A small image classifier, trained from scratch: activation celu, held-out accuracy 96%.
Rows from block 3 of a small image classifier, named by matrix and row number. Rows with one number belong to one channel. Each number is 128 + 24 x the weight over its row's rms, rounded and kept within 0 to 255. All counts start at 0. After the name is the row's rms in percent of the matrix's.
After each channel's rows are labels from the 100 images, of 14848, where the channel reaches its highest value: "top examples" is what is common among them. Only what is clearly more common there than usual is listed. The data: small renderings of single solids in any pose.
# convs0: first 3x3 conv, stride 2 (model.blocks.3.convs.0.weight, 128x64x3x3, each kernel summed), inputs 0-63
# convs1: second 3x3 conv (model.blocks.3.convs.1.weight, 128x128x3x3, transposed, each kernel summed), outputs 0-127

convs0.30 115 [111 144 107 165 139 127  90 116 121 112 144 100 144 129  97 137 146 138 111  96 130  71  84 128  88 138 123 107 150 112 156 163 127 120 171 124 107  63 113 120 149 131 115 135  82 105 143 155 156 151 114 110 102 136 120 125 107 111 120 114  98 123 110 178]
convs1.30 090 [100 148 131 153 145 138 114 154 137 171 117 122 146  97 118 116 137 116 125 172 124 111 140 167 151 100 120 122 133  89 123 111 145 135  96  99 135 155 122 165 114 184 150 114 141 139 128 118 152 169 112 152 133 195 170 145 135 153 150 116 150 125 109  80 173 125  71 108 105 119 128 150 129  96 142 120 140  99 129 153 119 173 122 134 129 133 108 124 118 123 119 139 134 121 166 108 137 111 129  83 115 138 150  92 143 151 152 103 115 151 109  93 127 128 128 145 139 143 118  69 110 145 111 105 123  96 120  46]
top examples: cube frame

convs0.88 107 [135 104  96 111 112 136 138 123  81 136 131 116 117 162 128 115 123 110 125  73 119 143 129 123 125 138 104 162 132 112 130 108 106 101 119 119 114  78 112 124  98 111 111 104 157 139  99 150 170 100  95 174 117 115 165 137 126  74 151 126 119 107 144 192]
convs1.88 095 [144 107 120 142 156 149 109 144 115 119 104 131 139 109 109 105 118 150 149  87 178 109  97 125 132 110 118 160  91 103 117 123 219  91 158 137 157 122 119 151 118 144 135 133 110  96 130 125 111  79 112 127 102 121 134 122 122 131  99 119  93 141  97 123 132 157 135 105 147 129 125 142  97 142 116 120 118 140 109 110 115 108 158 145 111 114 111 159 127 122 159 154 135 141 122 143 137 131 110 122 105 143 200  84 135 140 112 145 151  92 146 110 167 100 136 140  84 124 124  85 124 153 164 133  73 112 123  60]
top examples: capsule

convs0.76 088 [133  88 123 181 147 131 119  90 136 149  86 131 136 155 105 115 108 114  92 132 150 102 137 117 120 101  98 124 133 111 130 121  88  96 121 102 116 117 126 108 184 103 160 116  90 171 168 187 109 140 136 131 107 151  96 127 140 132 150 113 118 104 123 133]
convs1.76 090 [129 137 150 137  95 141 135 114 100  76 166 154 123  86 116 107 150 141 106  76 121 144 135 171 169 136 111 127 140 140 100 114  92 163 113 105  92 154 157 144 163 149 102 149 104 115 136 146 132 130 148 186 121 104 134 166 162 100 116 107  94 140 119  94 149 116 149 111 145  95 125 153 132 164 124 141 141 147 113 159 101  95 115 127 169  71  91 166 137 150 143 136 120 127 137 106 170 152 130 104  98 141 147 139 141  95 129 113 140 104 128 131 137 120 160 141 108 129 170 141 107 101 136 137  97 121  99  86]
top examples: chain link; torus

convs0.37 101 [113 130 121 144 101 139 180 124 167 118 151 109  95 129 172 118 117 115 124 103 133 115 102 123 135  97 116 114 187 164 102 113 147 152 101 121 142 100 108 125 105 109 195 110 105 146 113 135  86 122 110 146  91 116 106 135 107 109  79 142 135 106 130 131]
convs1.37 095 [121 168 142 132 117 121 128 128 149 107  77 117 115 163 123 135  77 110 126  74 114 148 110 161 181 141 117 137 142 185 100 169 130  92 123 144 134 129 155 108 167 161 131 154 117  86 124 131 134 114 117 132 116  98 126  94  73 150 135 124 102 104 185 139 112 125 151 105 144 127 104 138  99 152  94 127 128 149 137 125 132 184 135 130 137  87 115 126 144 131 133 138 105 142 125 126 149  63 125 129 120 127 126 156 102 119 127 156 147  96 137 196 128 107 104 141 140 133 108 146  97 153 106 117 155 152 150 128]
top examples: cog

convs0.116 084 [153 137 164  98 105 147 147 102 133 134  84  87 143 111 119  98  90 110 136 156  84 126  92  85 166 119 117 104 127 108 158 115 114 102 112 127 128 113 127  91 120 157 139 145  96 111 106  96 133 123 116 117 139 107 129  80 113 122 137 108 132 110 193 133]
convs1.116 090 [120 125 111 141 141  93  91 135 143  93 141 136 145 126 125 130 169 146 143 118 106 117 128 106 112 137 102 119 103 126 122 102  97 119 125 113 154 118 133 134 137 153 106  88  95  86  86 125 148 120 143 132  90 145 104 102 136  70 135 189  94 121 144 142 137 176 123 119 139 128 124  90  57 118 123 151 118 130  84 111  93 121 104  98 107 103 108 113 123 170 143  94 130 117 126 138  87 113 142 160 112 134 124 121 112 129 173 169  98 138 153 118 139  91 106 127 126 115 124 122 127 144 115 115 162 122  98  49]
top examples: chain link

convs0.81 092 [118 100  79 106 138  87 103 144 128 102 117 155  88 122 122 111 143  95 114 110 107 101 125 115 125 120  95 123 141  71 164 108 116 110 140 101 100 132 113 106 121 101 127 144  97 126  76 124 146 126 129 116 103  92 143 137 132 167 141  74 158 142  91 122]
convs1.81 087 [108 136 135 127 127 164 124 129 105 143 103 140 115 113 145  66 134 118 126 180 176 141 122 110  95  97 108  95 115 142 106 143 104 147 140  99 101 143 112 145 137 193 112 106 129 165 140 113 128  86 133  98 113 106 134 152 156 153 100 113 125 158 122  73 153 134  98  90 165 107  90  95 147  86 145 132 110 112 136 139  97 157 113 138 100 111 115 140 116 115 101 120 106 110 106 164  84 116 114 101  80 128  99 141 118  83 125 156 135 133 137 104 157 152 125 116  81 110 113  91 114 112 110 116 141 142 111 127]
top examples: cube frame

convs0.111 123 [111 100 153 140 129 123 109 122 141 119 137 103  76 121 127 121 126 121 120 126 142 123 118  85 153 129  97 118 100 130 135 139 171  97  83 125 133 120  69 125 158 146 114 126 130  79 137  93 140  91 105 105 120 112 112 177  71 118 117 104 114 107 157  93]
convs1.111 107 [130 132 139  93 151 124 160  98 119 122 152 118 136 158 122 170 149 121 139 114 121  67 127 152 130 158  96 150 122 122 140 158 182 125 129 143 170 125  91 113  71 175 146 116 141 117 120 117 131 157 135 129 135 162 138 120 172 138 121 141 141 123 178 149 101 117 136  93 150 137 152 151 106 146 140 109 128 126 164 135 102 156 153 101 147 146 149  90 118 109 129 155  98 110  83 144 104 135 115 147 142 117 132 113 176 149 114 111 114 175 104 151  84 127 167 142 163 119 137 157 145 127 109 140 194 140 122 159]
top examples: checkered

convs0.115 143 [132 146 162 149 120 119 137 127 117 112 164 148 113 117 120 123 115 147 128  99 145 141 121 127 146 136 159 107 129 146 160 115  91 116  86 117 114 164  82  90 121 162 107 123 108 156  98  91 184 121 109 183 126 109 115 124 131 110 131 114  84 121 146 186]
convs1.115 120 [116 130  95 103 132 103  88 144 136 141 126 127  86 128 112 119  85 129 144 123 151 118 116  92 150 141 103 155 119 116 148 129 101 132 116 116 128 101 130 112 167 119 116  95 112 140 138 120 110  74 100 128 117 190 116 115 129 123 130 113 118 116 139  74 136 124 171  97 126 136 131 135 112 132 109 114 133 145  98 126 110 131 107 133  97 102  58 118 123 145 131 137 105 131 116 139 124 132 128  89 126 147 147 148 116 107 137 159 108 113 152 139 163 134 128 172 112  96 115 146 131 170 146 156  51 150  87  40]
top examples: chain link

convs0.58 076 [118 123 138 124 112 108 110  75 109 112 148 157 107 138 150 124  92 126 138  79 155  98 105 113 104 155  81 161 104 134 128 117 165 113 114 117 159 124 136 110 138  78 114 132 100  89 123 111  99 133  92 154 128 102 119 183 108 100 112 121 140 159 119 108]
convs1.58 106 [124 125 128 141 131 115 139 143 116 129 140 115 120 118 140 177 162 122  85 105 125 120 139 134 126 143 137 134 119 138 120 150 139 120 124 145 151 143 103 141 138 101 148  94 122 150 139 136 134 122 128 113 123 154 131 108 156 118 170  95 173 174 104 146  97 103 160 131 130 131 107 124  80 102  90 101 126 105 126 121 160 102 135 150 113 165 106  86 113 108 108 124 163  83 100 106 144 171 150 101 140  92 111 146 143 163  85 204 151 157  98 106 111 126  96  77 108  90 126 154 156 139 127 113 156  96 159  87]
top examples: bumpy ball

convs0.35 098 [148 127  79 131 100 109 103 110 170  74 140 132  99 159 126 123 136 123 126 138 105 149 142 120 104 109 102 117 169 150  80 130 143 119 127 143 113  86 135 159 133 124 158 113 173 122 124 174 122 148 106 121 121  92 130 162 151 122 110 100 159 116  79 118]
convs1.35 101 [106 114 117  93 110 131 116 133 156 121 150 119 139 132  87 101  84 129 166  88 131 161 143 154 144 152 118 134 112 140 123 143  93 121 110 109 132 129 153 119 151 112 144 121 130 114 115 157 141 171 114 119 139 124 119 182 111 131 173 125 113  64 128 143 122 117 129  97 151 179 141 153 122 149  86 140 127 123 107 137 137 153 124 114 107 106 105 135 171 181 165 124 127 116  94  95 135 174 173 103 107  97 142 106 106  80 180 129 148  87 117 117 155 140 109 131 145 137 138  97 119 134 117 139 116 120 127  59]
top examples: torus

convs0.64 139 [148 177 118 118 118 117 114 118  99 149  96 132  98 145 108 119 117 142 102  82 125 122 115 120 148  90  90 112 144 121 109 139  93 110 117 154 146  70  99 130 105  98 149 110 120 116 106 127 130 124 132 152 131 182 174 159 137 120 163 108  91 113 113 169]
convs1.64 135 [175 126 138 104 139 136 115 164 106 135 112 115 137 121 130 151 128 132 151 165 152 133  73 122 140 127 141 132  85 128 112  96 175 135 178 153 148 135  66 136 132 135 137 123 120  91 111  98 116  72 100 165 130 189 129  98 126 121 141 130 126 178 108 121 119 163 111 110 113 114 127 142 106 127 137 122 147 127 135 127 110 123 140 129 117 123 157 145 124 125 176 115 185 135  96 137 114 114  97 149 115 114 132 121 154 118 106 105 149  82 104  71 134  89 111 175 107 156 101 100 158 100 131 146 110 122 152 107]
top examples: chain link; cube frame; spring

convs0.114 117 [128 129 141 154 120 120 123 127 139 105 100 148 112 113 136  92 125 122 115 132 130 133 148  90 107 137 139  92 148  92 126 131 131 126  95 104  85 109  91 113 160  92 131 127 126 154 154 163 185 125 127 176  90 171 103 107 164  91 125 126 115 117 156 177]
convs1.114 097 [148 139 119 118 117 119 145 131 132 111 137 139 164 114 128 106  83 138 107  98 155 168 133 103 126 128 150 134 154 162  84 135  92 120 104 170 145  93 120 130 168  90 124 151 124 101 126 121  99 123 140 155 137 141 109 168 146  89 131 102  78 100 132 146 109 138 111 108 123 146 100 115 151 168  96 140 143 159  76 145 122 121  98 121 114  97 107 143 136 137 115 110 140 102 132 123  97 133 147  87  94 168 120  77 148  94  88 134 118 120 141 180 150 145 160 124 110 105 131 168 121 143 116 160  62 107 116 132]
top examples: glossy

convs0.12 117 [154 127 139 140  88 118 141 104  94 119 125  82 144 143  87 140 122 143 120  98 101 114 131 129 129 128 128 138 143 133 139 136 153 157 114 130 134 119 101 145 170  59 116 160 122 156  80 155 144 123 133 104 109 105 134  78 113  89 124 133 125 101 156 183]
convs1.12 104 [103 116 107 142  81 155 125 104 123 162 138 112 142 120 129 129  86 127 149  76 146 129 107 124 115  97 144 102 124 135 155 100 100 145 130 104 134  84 123 109  89  92 112 120 102  43 134 108  97 131 112 164 135 122 126 130 136 104 113 144 148 107 105 152 109 126 127 100 135 119 159 132 101 112 125 138 180 144 111 105 127 135 132 136 133 118  92 146 108  88 131 151 137  80 127 113 139  93 128  67 112 121  85 103 132 102  95 125  91 107  93 138 153 122 146 119 118  94 128 122 121 147 147 104  68 112 151 166]
top examples: capsule; red

convs0.75 066 [147 133 136 132 137 135 113 117 124  97 159 155 130 109 123 110 123 133 154  82  87 121 113 111 167  95 123 135 116 141 134  98 142 149 181 145  91 122  88 133 110 130 148  89  92 144 109  98 152  98 118 123  94 151  77  82 120  84 148 114 104 147 109 125]
convs1.75 120 [182  92 110 111 112 112 138 118 129 137 161 137  95 104 149 122 129 125 105 104  91 145 143 120 128 160 140 122 115 142 138  99 135 143  93 118 116  91 108 130 120 111 125 104 112 158 113 149 138 135 130 135 137 187 129 139 121 108 163 135 193 137 132 145 108 102 135 174 108 112 124  91 102 156  90 150 116 116  93 110 137 124 124 165  86 110 144 112 103 113  95 110 149  92 112 112 103 114 151 166 129 127 141 135 128 110 121 210 104 167 128  72 118 146  98  92 120 106 140 172 150 139 134  91 124 121 128  98]
top examples: bumpy ball

convs0.36 095 [110 122  96 113  78 124 129 106 130 112 135 145 118 102 136 109 117  94 120 172 140 136 136  89 153 117 130 139 194 156  81  85 115 155 114 104 107 151 105 121 117 136 125 129 123 115 141 114  99 129 117 113  99 118 161 133 121 156 110 104 125 155 154 199]
convs1.36 098 [123 137 139 155 126 121  84 149 117 119 131 113  98 148 106 110 147 128 135  98 108 106 112 104 117 142 121 120 110 168 125 124  97 119 112 133 151 151  78 130 116 176 110 109 184 125 113 131 150 108 109 125  87 106 133 104  77 161 106 128 129 108 146 124  70 157 183 112 113 153 138 115 125 153  73 133 122 130 117  88 100 123 139  69  99 151 146  98 166 119 138 149 128  92  94 130 123 138 145 151 124 128 118 152 129 154 105 151 143 194 112 121 131 116 126  94 104 120 164 144 124 135 115 131 118 149 189 143]
top examples: cog

convs0.67 081 [120 120  99 117 113  94 148 122 146 138 148 107 109 132 154 159  76 140 150 149 122  94 130 161 144 121 132 133 128 151 134 131 127 129 127 148 109  64 153 101 107 132 110 121 124 126 141 112 142 100 185 133 109 161 188 130 148 127 106 124  82 142  93  78]
convs1.67 097 [107 120 140  90 125 109 187 141 121 124  93 115 111 125 126 126  96 143 163 170 119  81 128 152 135 107 116 121 125 118 103 111 140 177 138 152  98 116 143 147 136 175 150 150 116 128  98 154 145 146 116 131  98 170 132 105 145 118  85 151 130 149 151 155 128 127  97 125 139 118 108 132 169 123 125 111 143 105 141 105 117 148 104  94 145 139 176  89 159 115  78 105 145 151 210 110 142 106  96 130 115 110  96 113 130 128 118 136 140 172 131 129  78 118 173 126 144 152 115 144 120 166  95 129 123 128 105 150]
top examples: red

convs0.50 087 [131 148 136 118 154 122  97 130 142 136 147 109 107 111 155  90 151 186 111 136 100 154 130  99 115 133  85 151  77 109 105  92 104 144 104 114 134  84 123 166 131 134 101 158 106 124 123 112 128 147 125 149 116 129  90 151 158 129  65 144 133 103 130 102]
convs1.50 097 [142 106  90  91 121 149 124 138 119 113 125 114 132 135 171 103 119 113 137 151 147 158  87 164 131 168 129 128 128 132 108 107 132 149  86  94  55 118 102 105 127 156  99 124 135  92 106 158 111 108 129 119 144 143 109 143 102 138 169 163 172 121 120 134 129  97  97 138  97 143 153 119 121 143  83 153  95 170 110 136 135 165 115 114 157  96 115 129  89 124 122 125 123 108 135 130 127 122 132 143  96 144 119 125  99 105  84 191  73 117 118 108 129 155 138 109 133 132 143 123 106  72 126  74 117 129 121 111]
top examples: cog; bumpy ball

convs0.98 079 [151 151 114 117  84 160 137 137 125 158 115 154 103 138 139 106 152 143 103 129 124 123 124 160 120 133  97  68 124 146 136 122  78 102 111 153 136 148  66 142  90 154 102 108 108 126 109 146 150  94 124 152  68 113 124 146 140 124  87 135 118 120 114 139]
convs1.98 092 [145 124 120 119 127 134 127 149 147 115  74 108  93 135 126 145 127 124 109 121 148 133 107 160 148 143 100 158 117 163  84  96 131 130 132 156 131 137 140 113 168 180 117 163 116 106 130 154 113 141  89 114 152 116  95 131  96 138 147 106 175  87 117 112 150 122 124 154 101 127 112 159 157 126 125 112 146 171 151 166 114 127 131 118 137 153 101 134 102 136 142 123 125 129 133 163 147 113  83 177 112 129 131 125 119 163 139 152 144  97 114 128 125 145 106 171  82 120 126 114  93 144  88 120 150 133 136  28]
top examples: chain link; torus

convs0.121 123 [124  93 143 148  75 176 163 116 152 165 120 141 124 120 108 108 134 143 128 129  89 108  98 118  95 126 103 127 136 149  89 138 101 162 119 139 112  77 127  92 113 133 126 116 102 140 128 110 153 144 134 132 127 109 134 135  97 138  96 122 121 185  72 155]
convs1.121 105 [ 80 112 131 100 133  82 176 145  87 142  86 144 119 120  81 144 103 159 102 164 162 162 152 168 148 139 163 126 122 110 102 128 120 110 139 159 107 168  99 123 141 165 112 127 119 157 110 135 124 129 106 113  96 175 114 167 155 125  93 106 123 121 132 124 154 134  77 146  99 152 168 145 164 129 150 105 139 130 162 151 149 134 129 154 136 147 123 121 137 104 117  99 110 142 170 135 132 130 125 132 112 146 112 175 106 161 104  89 104 130  89  88 106 141 112  97 127 121 125 119 124 161 146 125 116 166 109 144]
top examples: cone

convs0.112 080 [144 112  68 107 123 115 141 103 125 168  98 180  94 140 152 124 101 136  96  95  89 147 146 121  99 102 124 141 147 150 159 125 121  79 127 123 100 135 126  72 144 125 165 160 116 122 126 102 117  75 114 109 107 113 134 126 100 137 111 131 149 129 127 128]
convs1.112 114 [141 147 110 124 148 167 164 131 130 138 148  91 117 126 126 137 108 111  99 142 141 170 120 144 113 117 116 127 121 168  93 147 139  97 149  95  53 114 142 133 100 167 158 130 142 114 115 144 164 111  73 140  98 119  95 156 123 101 138 122 163 113 160 107 111 143  73 134 120 108 157 105 111 113 115 128 154 101 135  96 123 162 114 105 164 141 119 129 127 127  87  80 155  99 142 101 149  90 140 147 139 116 122 169 145 135 127 155  93 115 109 134 102 140 143 123 126 154 153 137 116  98 134 114 167 171 182 124]
top examples: red

convs0.18 099 [ 96 128 103 168  97 128 136 105  74 138 137 115 127 181 151 136 104 127 185 118  81 127 155 110  95 111 101 131 146 110 109  89 141 166 123 132  97 119 141 151 113 109 125 120 138 144  86 149 118 148  98 105 125 122 130 147 149 145 136 125  96 105  85 141]
convs1.18 110 [ 93 125 127 112 148 147 120 129  85 154 146 130 125 109 113 115 118  91  83 112 145 137 143 163 105 132 154 129 148 105 149 114 100 112 143 139 101 131 111 132 154  75 136 121 157 157 122  96  92 153 129  99 152 116 141 149 129 129 142  96 169 120  85 160 146 149  61 136 111 129 139  77 127 140 107 164 102  86 140 143 128 121 106 152 138 118 133 162 110 117  95 149  91 101 131 105 167 142 105 132 110 177 110 188 154 139 127 102 170 114 155 113 152 149 109 129  77 121 116 159 102 114 145 106 126 127 151 131]
top examples: cube frame

convs0.41 106 [112 126 143 139 108 132 147  93 128 151 123 128 146 119 120 128 118  84 108 116 110  95 155 160 160 148 154 178 131 159 119 135  80 117 130 160 154 152 119 110 156 106 101 147 130 157 124 118 134 134  60 155 103 126 131  93 123 123 142 113 129  59 138 102]
convs1.41 109 [120 118 138 106  72 145 115 131 125 154 132 111 132  96 109 111 104 103 139 130 109 125 114  64 116 127 162 123 127 129 121  83 113 149 140 140 156 120 111 113 105 103 117 122 114 131 108 115 105  87 123 101 121  40 108 132  98 148 114 143  97 107 106  93  89 125 157 132 123 134 152 129 152  91 110 154 102 115 148 117 112 133 124 127 141 117 132 133  97 111 122 147 143 126 133 139 124 128 134  62 151 101  98  96 114  97 126 156 101 130 107 148 116 108 126 130 191 108 127 144 135 137 135 127  66  83 117 194]
top examples: capsule

convs0.85 098 [115 172 126 138 117 120 115 114  86 134 166 111  97 128 129 118  98 116 109  82 125  91 136 135 120 116 110 108  92 121 135 120 137 129 110  96  79 105  99 131 104 132 146 112 142 144 149 131 122 138 115 175 112 142 145  52 124 120 159 107 108 154 174  95]
convs1.85 109 [193 140  75 123 145 110 159 130 103 143 152 139  93  86 141 140 136 127 109  90 152 136 113 108 144 176 124 140 104 128 123 134 147 155 105 137 109 128 139 130  99 126 131 112 118  96 134 170 187 104 134 125 127 170 131 126 134 138 137 130 144 175 133 118 147 138 176 143  98 139 133 125 115 183 115 117 132 160 157  98 159 122 147 159 133 116 122 136 104 137 101 108 145  86 128 117 122 148 157 192 164 148 167 133 113 143 111 194 130 146 124  70 117 130 140  99 111 121 148 112 128 147 106 110 120 119 150 103]
top examples: bumpy ball

convs0.104 105 [125 157 107 167 127 106 120  95 147 144 111 129 114 110 126 123 140  90 126 125  80 106 155 116 134 120 185 131 116 137 107 135 115 106  96 124 123 168 111 115 187 124 111  92  97 168 107 102 147 120 108 112 127 163 152  84  90  92 112 129 144 102 129 147]
convs1.104 093 [122 116 141 115 102 168  89  80 110 116 123 150 116 143 169 137  95  96 134 105 126 129 112 118 156 137 131 120  87 165 121 145 107 110 146 135  94 113 101 139 116  87 132  98 134 156 143 115  92  85 131 118 130  94 128 107 116 139 133  93 118 119  59 152 137 117 126 142 104 122 147 107 148  95 106 144 135 166  63 160 147 129 123 149 128 120  84 120 107  90 129 153 116 170  94 152 133 124  96 120 143 136 112 146 120 115 111 104 122 117 189 139 133  81  91 132 117  86 135 113  92 113 129 142 134 159 147 170]
top examples: jack